config.yaml
num_classes: 10
fused_qkv: true
patch_size: [4, 4]
positions: "relative_bias"
beta2: 0.99
beta1: 0.9
adamw_lr_other_params: 0.0008
Rows from block 12 of a small image classifier, named by matrix and row number. Rows with one number belong to one neuron. Each number is 50 + 10 x the weight over its row's rms, rounded and kept within 0 to 99. All counts start at 0.
After each neuron's rows are labels from the 100 images, of 14976, where the neuron reaches its largest size: "peak on" is the class under the peak; "patch colour" is the nearest of a few named colours to the mean colour under the peak. Only what is clearly more common there than usual is listed. The data: seven-segment displays showing three digits. In brackets: how many of the 100.
# gate: MLP gate (model.blocks.12.mlp.gate.weight, 336x128), inputs 0-42
# fc1: MLP up (model.blocks.12.mlp.fc1.weight, 336x128), inputs 0-42
# fc2: MLP down (model.blocks.12.mlp.fc2.weight, 128x336, transposed), outputs 0-42

gate.312:56 45 39 56 40 49 50 38 59 52 52 51 38 54 46 46 39 41 50 53 42 60 68 38 47 33 59 46 43 40 52 44 36 40 49 30 43 68 32 49 38 49 50
fc1.312:55 44 57 47 33 38 51 41 53 49 63 48 51 54 54 59 46 59 45 33 42 47 70 45 47 41 58 47 57 49 51 52 47 45 42 21 34 43 45 70 46 47 79
fc2.312:30 63 53 45 68 64 51 32 55 58 44 41 28 39 47 47 44 31 45 50 47 50 43 71 43 43 47 64 54 45 43 49 47 44 42 67 46 37 56 47 50 54 51
peak on: screen (92)
patch colour: black (48)

gate.260:52 55 61 68 61 30 34 42 45 36 49 54 41 48 54 51 52 53 38 55 51 54 57 49 49 76 54 50 52 68 36 54 29 57 51 47 53 49 41 58 46 50 55
fc1.260:41 53 48 64 55 35 39 60 48 52 55 37 48 56 44 61 47 48 49 36 47 58 66 54 46 66 61 55 45 49 40 57 38 58 41 38 36 41 40 53 58 34 43
fc2.260:49 54 45 58 60 44 46 48 58 63 51 47 52 61 69 63 54 64 56 29 49 40 62 45 42 58 54 40 44 76 45 50 53 58 47 51 57 52 46 57 36 48 51
peak on: surround (100)
patch colour: black (54)

gate.36:40 61 43 62 43 52 40 51 49 59 47 44 50 44 48 45 65 52 55 66 52 43 53 42 46 28 38 44 51 42 44 50 51 54 65 53 43 40 61 48 35 29 42
fc1.36:49 20 36 42 56 56 44 30 46 58 49 40 50 51 40 54 44 46 45 40 54 70 53 41 59 43 52 33 54 48 52 52 40 45 53 39 60 55 54 55 60 33 44
fc2.36:49 61 57 44 30 37 57 55 40 47 37 56 47 39 53 38 45 70 65 62 40 45 42 27 40 47 40 45 70 49 60 54 37 45 66 55 49 43 53 52 36 45 48
peak on: screen (75)
patch colour: black (43)

gate.213:57 43 40 48 47 53 45 79 46 41 54 52 52 50 52 36 49 60 72 52 68 57 63 44 52 67 61 56 40 42 46 57 47 43 71 65 53 59 51 73 43 48 39
fc1.213:18 50 65 53 38 52 39 48 41 47 51 51 57 37 53 48 40 47 59 53 47 44 66 50 52 44 47 61 48 36 38 45 34 46 53 57 48 55 52 56 49 56 33
fc2.213:56 71 62 54 58 47 53 44 66 61 44 42 40 58 59 52 42 68 57 16 68 43 49 61 56 48 41 60 56 21 54 51 44 53 45 43 32 54 50 56 41 41 61
peak on: screen (80)
patch colour: black (40)

gate.232:56 46 66 48 43 52 57 48 44 32 47 41 48 35 29 41 49 53 39 46 52 60 51 55 50 53 61 61 61 47 52 53 43 59 48 51 36 43 34 43 55 48 38
fc1.232:51 51 57 67 52 54 52 55 64 51 42 45 50 42 62 39 55 58 25 65 52 59 46 49 63 53 65 51 49 48 64 74 55 51 51 47 56 48 57 56 53 36 46
fc2.232:40 59 66 59 52 61 43 59 39 42 57 40 61 46 38 44 46 63 49 45 24 64 61 60 41 43 46 45 51 58 50 66 57 29 64 47 51 35 61 44 54 47 56
peak on: screen (97)
patch colour: black (39)

gate.165:34 37 38 61 44 60 32 30 36 46 47 45 42 35 48 34 52 44 39 52 39 54 72 33 61 37 47 50 54 44 32 60 51 47 71 41 57 69 57 45 41 46 64
fc1.165:40 48 43 59 55 50 43 37 46 50 53 50 64 42 65 60 49 40 31 52 54 72 50 34 60 41 46 45 45 31 20 61 56 32 42 45 57 50 44 53 47 40 57
fc2.165:57 60 69 44 59 40 53 67 42 67 51 52 34 59 49 44 66 41 51 67 59 47 61 42 37 54 53 60 29 43 33 47 35 38 68 69 56 56 48 46 61 47 52
peak on: screen (100)
patch colour: black (43)

gate.81:38 69 36 57 53 55 59 62 49 32 41 56 78 46 55 37 34 56 55 61 37 30 59 35 55 51 33 40 50 44 38 53 62 36 32 50 54 61 42 55 54 47 49
fc1.81:67 48 58 55 55 61 47 50 49 55 57 39 40 56 53 63 50 45 54 52 54 46 46 48 59 57 64 65 52 74 47 38 53 66 50 51 47 28 70 51 51 49 59
fc2.81:26 53 52 48 38 70 67 50 34 54 43 64 47 43 60 62 53 54 59 56 33 37 64 63 58 52 51 56 59 63 47 44 51 67 28 35 47 40 50 52 39 53 56
peak on: screen (100)
patch colour: black (75)

gate.332:46 44 49 56 39 62 40 59 44 53 51 55 55 46 56 37 44 41 46 54 47 47 51 51 42 38 43 56 58 39 49 61 34 52 56 44 54 45 60 70 52 36 55
fc1.332:31 65 63 55 58 23 59 63 56 39 44 36 44 40 61 63 34 49 58 47 50 57 57 50 46 58 48 32 56 63 56 52 58 57 51 51 43 48 52 49 52 56 41
fc2.332:46 38 62 47 49 52 48 45 48 34 51 60 58 34 35 50 41 61 42 56 39 65 52 45 47 44 55 44 46 44 36 55 55 59 67 58 47 41 68 69 41 41 45
peak on: screen (99)
patch colour: black (40)

gate.274:43 63 52 57 29 41 46 48 53 25 49 54 71 44 45 34 52 50 46 53 66 57 60 51 42 33 41 41 40 41 32 41 51 47 41 80 51 50 55 53 62 34 42
fc1.274:44 67 61 45 41 54 53 42 62 58 48 51 45 56 47 58 49 48 61 58 51 64 55 43 73 52 54 47 63 41 65 44 48 45 58 61 56 40 43 62 31 33 54
fc2.274:43 48 59 74 46 35 61 64 44 58 40 42 24 53 66 51 56 58 53 58 41 33 49 44 22 59 55 62 39 56 52 42 28 43 64 54 42 41 53 47 54 51 55
peak on: screen (95)
patch colour: black (87)

gate.76:31 59 45 46 38 54 39 32 65 22 61 48 46 43 46 55 33 55 60 43 39 36 47 50 34 53 76 57 51 50 44 61 54 59 46 42 38 50 58 57 34 52 55
fc1.76:70 52 66 51 52 55 63 51 50 55 33 52 37 46 67 54 42 58 47 45 47 50 37 41 56 42 48 51 49 59 44 36 54 64 54 74 41 46 41 27 60 52 57
fc2.76:56 52 42 65 61 46 52 51 54 61 46 48 36 47 54 71 51 52 54 54 77 42 57 47 54 53 48 40 50 54 47 52 56 49 37 44 29 55 50 60 54 64 52
peak on: screen (99)
patch colour: black (68)

gate.6:29 64 53 43 48 58 60 60 57 45 61 51 61 65 32 67 47 40 64 64 58 57 40 32 52 40 37 61 61 61 47 47 67 60 45 38 58 63 67 56 39 52 40
fc1.6:47 42 26 44 60 70 39 75 57 42 56 66 61 44 58 58 45 55 35 73 46 55 56 54 42 69 41 56 51 56 53 50 47 48 46 30 60 53 31 54 32 43 45
fc2.6:54 46 75 49 39 42 47 48 47 69 42 45 65 43 46 44 53 56 45 44 59 63 50 48 66 49 48 58 43 56 50 62 52 48 52 42 39 44 54 68 26 47 30
peak on: screen (74)
patch colour: black (40)

gate.314:42 57 32 47 46 45 44 62 37 47 52 44 37 59 39 45 49 49 49 49 41 55 51 48 57 57 63 56 57 60 42 42 61 62 41 58 62 73 45 37 61 51 37
fc1.314:36 44 36 45 40 58 39 65 62 44 39 56 53 63 47 41 57 50 34 49 50 60 80 39 51 38 60 63 42 58 24 51 52 47 59 61 61 58 47 69 40 45 57
fc2.314:52 75 49 42 41 55 50 67 67 54 55 59 56 58 66 37 57 45 61 52 53 63 39 41 39 53 47 66 47 45 36 68 47 54 60 64 56 41 59 71 43 53 77
peak on: screen (74)
patch colour: black (42)

gate.191:58 45 47 31 45 46 38 71 37 49 48 53 40 59 46 72 57 65 57 58 37 52 46 55 41 44 44 59 54 41 42 36 51 52 41 45 61 42 39 35 59 54 35
fc1.191:61 55 51 46 40 46 44 57 55 46 70 59 67 72 48 71 50 37 63 51 47 43 37 37 45 56 30 72 54 60 53 54 45 54 64 51 52 46 44 43 40 52 51
fc2.191:52 61 55 39 60 62 53 55 61 55 60 50 69 53 57 57 34 48 52 54 48 48 60 63 48 54 50 39 37 39 42 60 59 57 51 43 51 56 54 60 21 40 49
peak on: screen (70)
patch colour: black (40)

gate.142:36 55 53 60 41 67 38 54 46 52 48 71 61 52 49 60 55 43 45 57 56 39 64 58 47 48 38 59 31 44 51 51 60 45 36 53 44 49 47 42 52 48 53
fc1.142:49 58 49 53 44 55 33 66 47 54 47 47 28 42 45 46 56 42 49 58 53 58 58 61 58 25 52 62 38 45 38 34 44 63 46 66 45 42 48 56 59 37 78
fc2.142:33 40 39 45 62 49 51 50 42 31 63 30 41 65 53 43 39 49 65 39 60 32 54 40 38 37 52 58 48 60 44 61 37 64 50 50 58 54 45 66 54 52 56
peak on: screen (62)
patch colour: black (52)

gate.212:60 42 38 48 49 54 50 28 23 74 37 60 55 42 54 45 48 38 54 36 43 48 56 64 44 43 37 49 62 58 68 40 43 33 44 31 42 46 49 62 31 58 40
fc1.212:47 54 46 55 49 59 41 43 38 51 47 40 37 49 48 52 46 62 51 54 34 53 46 39 57 20 52 50 52 41 52 48 53 39 38 59 50 60 54 54 36 69 41
fc2.212:50 54 56 47 46 53 71 50 60 69 62 68 46 40 57 60 38 49 43 49 52 55 48 49 71 33 56 49 42 60 53 46 41 54 62 42 50 22 64 55 53 51 65
peak on: screen (94)
patch colour: black (62)

gate.127:39 47 62 61 54 47 53 42 48 46 57 36 61 51 47 52 67 42 42 39 65 47 59 47 63 52 60 36 53 55 42 34 37 42 42 47 33 64 74 54 58 50 37
fc1.127:67 58 66 53 45 33 32 44 43 49 56 65 75 44 54 58 41 60 35 45 56 72 60 52 36 50 45 43 41 46 52 45 34 60 52 55 50 47 42 57 35 51 69
fc2.127:56 45 56 69 57 54 49 50 67 59 57 63 41 55 43 56 50 53 39 41 42 45 25 41 45 65 53 59 45 76 57 55 59 52 48 51 41 33 48 48 60 61 51
peak on: surround (99)
patch colour: black (65)

gate.238:56 53 50 51 63 46 37 51 48 56 40 49 42 39 36 43 58 54 53 63 52 71 45 52 44 42 51 54 56 35 26 63 37 45 47 59 65 56 52 23 50 53 41
fc1.238:66 67 55 50 43 52 44 54 61 66 38 40 42 44 60 46 47 31 43 49 59 55 57 60 55 40 64 40 62 49 50 39 40 50 78 51 46 46 33 63 57 49 40
fc2.238:63 56 43 60 34 45 62 48 49 49 62 34 41 48 47 62 63 45 61 55 42 60 66 62 57 48 52 55 51 69 67 55 72 47 40 59 49 52 61 55 58 42 44
peak on: screen (98)
patch colour: black (47)

gate.245:49 58 44 52 34 53 50 51 43 42 50 50 40 49 59 63 35 44 58 39 45 56 46 54 45 46 44 39 46 44 41 45 35 50 57 45 51 33 62 46 46 67 67
fc1.245:66 46 65 55 36 64 30 59 58 49 64 42 57 54 35 38 40 32 53 62 33 48 43 48 43 48 49 59 42 41 56 63 43 45 54 52 52 54 43 47 54 50 50
fc2.245:40 45 55 39 55 53 55 43 50 45 52 48 48 52 39 45 45 57 52 54 35 73 62 44 54 35 61 35 49 37 59 48 46 38 65 41 62 48 54 74 43 55 58
peak on: screen (98)
patch colour: black (45)

gate.157:71 59 51 66 58 47 47 48 39 65 58 60 53 46 47 47 42 46 50 45 54 64 49 47 63 40 58 69 52 49 54 61 49 29 55 58 44 37 69 27 49 50 55
fc1.157:47 58 57 58 47 59 49 33 26 71 45 39 41 45 58 46 57 51 53 45 54 33 50 55 47 30 51 41 58 43 47 53 49 58 46 61 54 49 54 55 62 37 47
fc2.157:57 77 54 57 65 45 50 47 64 55 37 57 57 50 45 58 65 35 60 37 46 51 63 39 54 36 30 62 45 43 46 55 58 60 50 62 45 44 46 48 46 37 48
peak on: screen (96)
patch colour: black (59)

gate.52:43 54 39 53 45 70 59 38 55 54 49 44 56 61 58 50 53 52 52 52 60 30 65 46 47 68 61 50 37 43 60 39 54 36 53 60 44 62 64 57 43 49 43
fc1.52:55 67 51 56 37 57 44 62 41 53 48 38 52 48 45 69 43 46 69 46 34 59 47 61 43 36 59 52 32 52 44 48 49 46 39 48 54 38 48 44 53 60 72
fc2.52:59 30 46 51 60 37 55 56 47 36 46 40 55 40 69 39 43 39 45 56 46 58 63 60 46 76 60 48 49 45 68 52 68 68 61 49 53 35 53 46 52 66 45
peak on: screen (78)
patch colour: black (39)

gate.152:76 58 40 47 47 28 44 38 50 44 50 50 46 42 75 54 44 54 53 42 44 54 72 37 61 47 37 48 56 48 54 52 53 51 35 58 52 54 27 58 66 64 55
fc1.152:34 67 47 53 36 67 49 40 59 42 48 47 43 49 29 35 59 47 40 69 57 52 38 52 48 56 72 64 36 66 43 30 55 43 64 54 48 64 61 56 47 55 50
fc2.152:57 65 46 69 42 50 50 45 51 53 58 45 52 39 59 37 54 73 44 31 44 45 47 43 70 52 66 66 49 43 39 58 53 55 54 57 40 55 46 35 59 41 59
peak on: screen (78)
patch colour: black (59)

gate.239:57 44 61 35 49 37 31 31 47 53 47 37 59 56 56 41 51 62 53 43 33 62 55 46 83 49 53 58 60 45 50 50 48 54 39 47 54 53 57 66 47 43 41
fc1.239:52 41 39 47 64 66 34 32 42 42 42 54 58 63 63 67 35 41 51 36 66 67 57 53 48 46 53 48 41 46 45 52 42 61 42 54 56 40 48 46 55 63 56
fc2.239:36 32 66 43 64 42 54 51 55 53 41 35 37 51 57 53 60 44 51 42 46 64 50 38 59 34 63 65 45 51 56 25 46 79 60 49 39 46 50 54 47 39 45
peak on: screen (79)
patch colour: black (41)

gate.297:58 56 44 48 65 59 36 51 37 45 68 58 46 49 61 51 59 55 47 46 49 61 46 31 56 68 50 61 44 63 59 42 49 47 41 62 52 28 61 49 36 62 47
fc1.297:38 48 59 52 49 66 48 51 40 57 47 65 55 47 48 53 60 46 39 44 46 49 32 58 52 42 59 58 50 39 66 47 50 47 54 56 64 45 37 43 57 51 56
fc2.297:36 55 50 57 47 58 54 45 55 39 49 41 59 54 40 65 41 56 55 62 53 37 50 48 58 44 59 42 73 30 62 52 67 52 68 48 40 53 55 63 69 55 55
peak on: surround (100)
patch colour: black (59)